{"model": "class-conditioned image flow-matching model", "dataset": "dashed paths with two dots that lie on the same path or on different ones", "train_examples": 147500, "image_size": 48, "horizontal_flip": true, "conditioning": "class", "arch": "dit", "objective": "flow_matching", "cond_dim": 192, "targets": ["dots"], "num_classes": 2, "cond_dropout": 0.2, "logit_normal_time": true, "norm": "layernorm", "activation": "gelu", "mlp_ratio": 4, "head_dim": 64, "fused_qkv": true, "qk_norm": false, "dropout": 0.1, "inner_norm": false, "moe": "top_k", "num_experts": 32, "moe_every": 2, "expert_mlp_ratio": 0.5, "experts_per_token": 2, "shared_expert": true, "patch_size": [8, 8], "layers": 12, "width": 128, "positions": "learned", "optimizer": "soap", "beta2": 0.99, "lr": 0.0023, "beta1": 0.95, "shampoo_beta": 0.99, "eps": 1e-08, "precondition_frequency": 16, "max_precond_dim": 1024, "one_sided": false, "adamw_lr_other_params": 0.0017, "grad_clip": 0.5, "magnitude_pruning": 0.7, "steps": 12300, "batch_size": 256, "epochs": 21.3, "lr_schedule": "poly", "final_lr_fraction": 0, "warmup_steps": 610, "weight_decay": 0.1, "adamw_weight_decay_other_params": 0.01}
Rows from block 5 of a small class-conditioned image flow-matching model, named by matrix and row number. Rows with one number within an expert belong to one neuron, the router's apart. Each number is 128 + 24 x the weight over its row's rms, rounded and kept within 0 to 255. All counts start at 0. Numbers have three digits each.
After each expert's rows are labels from the 100 images, of 14848 (inputs lightly noised), where the router gives the expert most weight on average: "top examples" is what is common among them. Only what is clearly more common there than usual is listed. The data: dashed paths with two dots that lie on the same path or on different ones.
# router: router (model.blocks.5.mlp.router.weight, 32x128, trained with AdamW), inputs 64-127
# up: expert up (model.blocks.5.mlp.up, 32x64x128), inputs 64-127
# down: expert down (model.blocks.5.mlp.down, 32x128x64, transposed), outputs 64-127

# expert 11
router.11:097122168141125101149113151110114130122107156148122096147150078138151111062136096156114095122141080126117131131120155136145151135091125164089111148119134140081146150134090114159121128141124110
up.0:128128128103128128101170128105167128112128128094128161128128033111174128128128109153128128074128088128086128128128090102102128165128088128101128128128094097146096128128128093128128084128128128
down.0:128128164128128080187128128128128128128083128128128128128128128128128068128089128128128076186128128128077128154128128128128128128128128188161128128128128128128128128128128128128128128128169179
up.1:128170159128128128165128128159128128128128176128128128128077089128128128128128128115128128128144128091128086128128128138161100128128128128128169128156128158128128147128215182128128128128128128
down.1:128128128128128128128128074128128128128128128128191128128128079128128066176128128128050173128128128128128128128128128128128128128128174128128128128128210128128128128128128128128224128128072128
up.2:128154128128098128128099128128128156128128128153128128161128086128128101147128128172159128145097128128088128109164147128128128183128128152176128128176128128128128128128177176128104128128087128
down.2:097128108155169128128128128128128097128160113128101128128128175155128107128128108128128128128128128193128103081098113128165128128128128102168096128091128153128128128149101128128128171092105128
up.3:179128084128128163155128128128162166094197128128128128128085128128128176182190128128128128128128128128128128128128128092128074128128128128163159173168128128128128177189128164128128128092128128
down.3:128128128128089128128128128128128128128166128164128128171128128128128163128128128128128128128128128063128128189128128128128128067128128128128128128128128128047128128128164128128128128128128128
top examples: many distractors

# expert 10
router.10:094152149139122140084124122104108117155183122144133158129087148125133085148104130120095180100101129158134155132107088136116130129169099093106108138117121113137122132122164135128117179131105163
up.0:128128128128128128128128065128128128128169089128128128128128128049128165128128096128128128128128153128112128128190166128176128128128128157128128128128128173128128128128128072128128128128128128
down.0:197128128177128128128128148128128128128128128128128128128128128128128128128128237128128154128161068128086128128168128160128128128179128128128164128128128168213160128128128128128078128144203128
up.1:128128128128082128128071128128113104128128113154110148128128128128146163064128128064128128128128079128090128154099112128128128128087128172128155128128088161128128128128128128128128128128128153
down.1:128128128128128128128204101103128128128109152097128128128128128105128128128128128080076128088128128128128128128084128151128180128154087076128128128128128128128128160128166095128128128128128128
up.2:072169128162128159179128155128128107128163095128128128128128128128157085064094158128090115128128128128128128128151083128128165128173092150128128128128108161076128161128128128128128128138105088
down.2:184161128101128128059082072128128107128106157128128108093128128128128128169128128128128128128128128100148128170128128128137128082086128090128097128128090128067128108128090106128090128100128106
up.3:189128128128128128083128166128069128089191128128186128128128128128128128128128128128128128077128128128128128128128128128128128128097055128071128070128177128128128128128128128128128128128153201
down.3:128128128128128128182128128128232128180128128128128128128128128128128128177128128128128128128128128128195128128128128128128128128128128128128128185128128091128128185128128128128128128213128128
top examples: short paths

# expert 0
router.0:147093091146112177119126117119112118088107134136096109115115140161179155154130103171167077136144145132110105114107130116128127126105163109107130124117115151083162129094110133109104117116114125
up.0:128128128128128128128128128128099128128128128085128128189128178128128128172128098176128128128091128061128128128128128182128128128078145128128128128128128150128128128128128128128180128128128128
down.0:128154066098128128128128128101158079128128128212128073146128128128128162128128171128128102128146128195128088128128128155128128128128128128128128128128128128128152095070128128128067128128128061
up.1:128128128128104128156128182065128128180128128190128128128128155128128128128128128128128128213128074128075078128128071128128128128128128128164128128128128106128128128128128128128091128128128128
down.1:128128073166128128076128128128128128128169128085128128128221128128128076128128128128128128128128128128128128154128128128128128128128128183128128128128188160171128128063128128128159128128128128
up.2:128128128068128128147128070128128128128128128128128128128128128128128072128128128128128128128128157128090192128073128069128128128128128128128128128128128128128086128157128128128128093070128182
down.2:128128128128087083128128097128099128109128186226128128128128128128128128128128128128128128128128128128083128164128171128128128128128128128128077128128128190087128128128128128128128128069128128
up.3:128128183069089128128128128161168157128196128128128161128128128128128128128128128128055128128128030128128128128128128171128055128128081128128128128128128128217128128128128094128128128128128128
down.3:225128128159181128128128128128128128128128128128128128128087177128128128128128128128128128182128128128128128083128128128128054128128128159128108128128175128128154128128128128128168128128128188
top examples: many distractors

# expert 4
router.4:139113120120131077116104132103124122093120186126146132100152109138118134072125130126137107123119093147136140151115165109136119132066147156140162126132140158111142119139118140107155130137153103
up.0:173128128128128081128128128128128128128145128128128175128088128128128128099128092128128095128151163067170128128128076128128071128128128186128128128128128128128128128178128128128128084128128128
down.0:154128128128128173128128128182128128128128094128079196178128178128156128128128193128172128128128205128128091180042128128128128128128128128128186165128128128128128101128128084157128128128128128
up.1:128098128128128128128101128128055143165162128128128128128128094128128190128166190099128128164128099128128128128128128081128194161078128128104128083128093128128128128128128128128128128128128152
down.1:128050154157128128128128128128128128128128128158128128128128162091128085171170150095128149128128172128128128128092087128091128065191128128128128128098128128128128179128128128128087104128158158
up.2:082128128189128128128128076128128128128128128128128128128128128128096128128170128128189128185128128128128128128128128090128128128128128128128090128128128128128128096128169128128128128178128084
down.2:182128128128128128128128128177158103181081097068163128128182066128128128128128128165128128128128128128128128128128128089128128128128128128161128128128128128091128128128128128128128100096180158
up.3:128169128128128095128084163128160128128128175158128128113128128170128128096154155128128128128128128128128128128106128085128045162128128128163173110128165128128153128166160128128128146128084180
down.3:160077128128128128128128128151102128128128128128128079128090128128107128128128128108089128128128128189128128157128128128128174169128128128164180128145143128128128128154128191199150163128128166
top examples: many distractors

# expert 9
router.9:141124158106150143091158178153120122143209155109140184119124172160135138124084109117149192096150139147116159138150089143125155130132113105100143127131131094137164078119114123119140103110104121
up.0:128128128128128128128174128181074128128128128128128077174128193165128128096163128128128128128174128128128128128128212181128147128185128128128128079128128128128128128128128183128128128128078128
down.0:128128128088128106128102128128128128128128128128128108128128060128128128128162085128087128128128075181128128082128176128153128128085173167128064069128128128128128098128154128128170128128094128
up.1:128169128128109128128154153128128128128128128128128128104086128128090108163128083128128100128128161128101128099128128128087128128128162128128128128146080128128159128128128128128128128068128172
down.1:128171128128128106128177101128128128128128097128114128083128128128128160090128128128128154128082128128068128128105103128105148128128078150128128128102128128154094085128128128128102128162128128
up.2:128128128165128128076128128164128099128128149128128056185128128128128128128174169128128128155128175177128089217128128128091128128128096153128128128128128082128174128128128128128128128128177128
down.2:128128128049128128128128095128128128128128128128128128128128128128128128128190063128128087156076128089064128078079079128112128128128128128128128104091080128128072128128128113128128097084095128
up.3:096128128089128128128108093128128153128185067128128128128093128128184128128128161128128158085092147102152097128128128106141128110154128128128128168128128128191128182166128128128128128128078110
down.3:128128107166086128086128128128128170128177128160128107128128109128160105128158154163088128128128128128156128176085128148128128093128128098128128145128128152128113128128128128128128146128128077
top examples: short paths

# expert 22
router.22:140185118092106092133114102135153089122083193111148127091151123132134111062134106131095134103149128099089147129114128153137120134125122134133158133097172120115116161138098111096133100155189122
up.0:128128128156128128128150128167128128178128105128102128163098128181128128085128128128128128075158128159128149128071128128128128147128128128128128128065128088128128152154128128128081128128096128
down.0:128128128128128128107128128103160084128128128083153128128187128095128128128128128128081128128078057080128163128163128128128128128075128128128128128096128128128083128128128128063160095128083128
up.1:128128128197197128163128128128090171128128055128128086164068087128128128178128128128128128128128128128128128128128128128087194128096128128128128186128128128128128128128128128176128128064128065
down.1:093128128128128128128128128128128090128128128128128166128177128128128128178128172128128128128128128128105128101128128128128128128188171128128128084128128128128128128046128128057128128128128128
up.2:150128128128128128116096128155179128128128154128128139128128155128128087088158128128128128088147128092107183100128106152128105128060128128128128105054118128128082162128128112031153128128128171
down.2:128128167128128128189079079128128128155128148128128128155128128128128128058128182128128179128128128128128128128128128128128128128128128128063163128128154128128128101150182092128128128168160128
up.3:128128083128128128128128128128128128128202128128098128128128128128128212128159101128128128128128128128175128128172128157128128128053092128128128101128128108128128128162128128184179171128128128
down.3:167128128158128128128128162155128128128128128128128128150128128128128076083128108128160128128128128128128128128168078070064128128148128128101168128128172128128128176128128128102128084128164128
top examples: many distractors

# expert 24
router.24:135125103154123090153111124125113101083107104152100101127122160123144105141116151148103070165115108127121150154118147128132104160083138148128098137136138159147115141159076131138111102152082102
up.0:168128128128128128172128128128128128128128159128172128076128086102128128128128128163128158128128093128084128128128128128093156076128154128128128128128128128128128128128175156128128128128157128
down.0:088128128118169088128128128128128157128128113128086077128128110095128100128128128098092194128128128128162128128081128128128128128144110128128128128128162128128128057128128138128128128163128128
up.1:128128128128128128128128128128100154128171128128128128210128128162128128128128102200128128128128081128167195072128128128128128128128128128128128128128081128128159128185128128128128128102180166
down.1:201165128128128128128128128128128162128128128128128160128128128080158128128172184128128103128153128128128128157128182128128128128079099128128128128128128172128097094170128128092102080128161128
up.2:128063094128128128128128128128128066128128057171128128128128128128156128128128128128128171128128128128085128128079128178128096128128128189128128128176128128128128128128128128128092128128128211
down.2:128106091105128128083179084095128128128128158128128088128081101162128106128161128128128080128148128162087128128128163153128128128128157096217128128128128128128175128128128128128179128084128128
up.3:128157128128128128128128158165128128172128128128128128077128128128128128128128162128128128128200088128128128128088128187128128128128128128128081128128128082128181128128128128128128128128162083
down.3:128128128095170128097128128128128128064128172128128128128153101086178094128128128080154098128099188128128061128128128090085178128096128128128128128128128128128100128128080151128155128128128128
top examples: many distractors

# expert 30
router.30:098162103132108143102138133132076128154159108144119163109089150120113105135119122124126191122137131150122136100135081111109134111174104083115103125108130113150130132157161134118141131117096157
up.0:128167128080176098078109128118128124128142128128128149128102128128128128152100128176128128109105093128128094128128081128101128128215128128128128158173095082128128128128128111128128128128128156
down.0:066128056178128128128128077128128128150135128128128128128128101128128128154156128128106089128128186128128128185128089128128100081094096128207128163104128128148128128106128128128108128128128128
up.1:128160128154128069097128128128077061128128128128141128166094128128128055159128128128128128128128104161128128174128092128128173128128157128128128128128128128128128128180128163128175128128128145
down.1:128128128128100128154093128128128113128156128161128128128070098128128168128128128128068085128100128128099128128128084150128128161128128107128128224128105128095128145128128128128076104103128128
up.2:128128128079128128128128109128128128128128081128128128128128128096128102128128178083128150128128128128101188102128128128128128128128128180111128159158128159151055128140152128128182128128128128
down.2:114128157166094128128097194128128128128128128128128179128128128174152186128175128128128128128128128128111128128128128128128159128128106063066128142128104128181159068128163128109072128103128128
up.3:082111084098128106128128077128128128128128107128128128102128128128128170096179084128128092128128128128128128155128128110128128128128128110128093167114128088139089128128112128128128128147062128
down.3:128128066128128163128128101128128128166128128128128128128128164070128128090154128128091174128160102128128128146205128156099128073128175128128128143128157128142193128128128128128128082128128128
top examples: short paths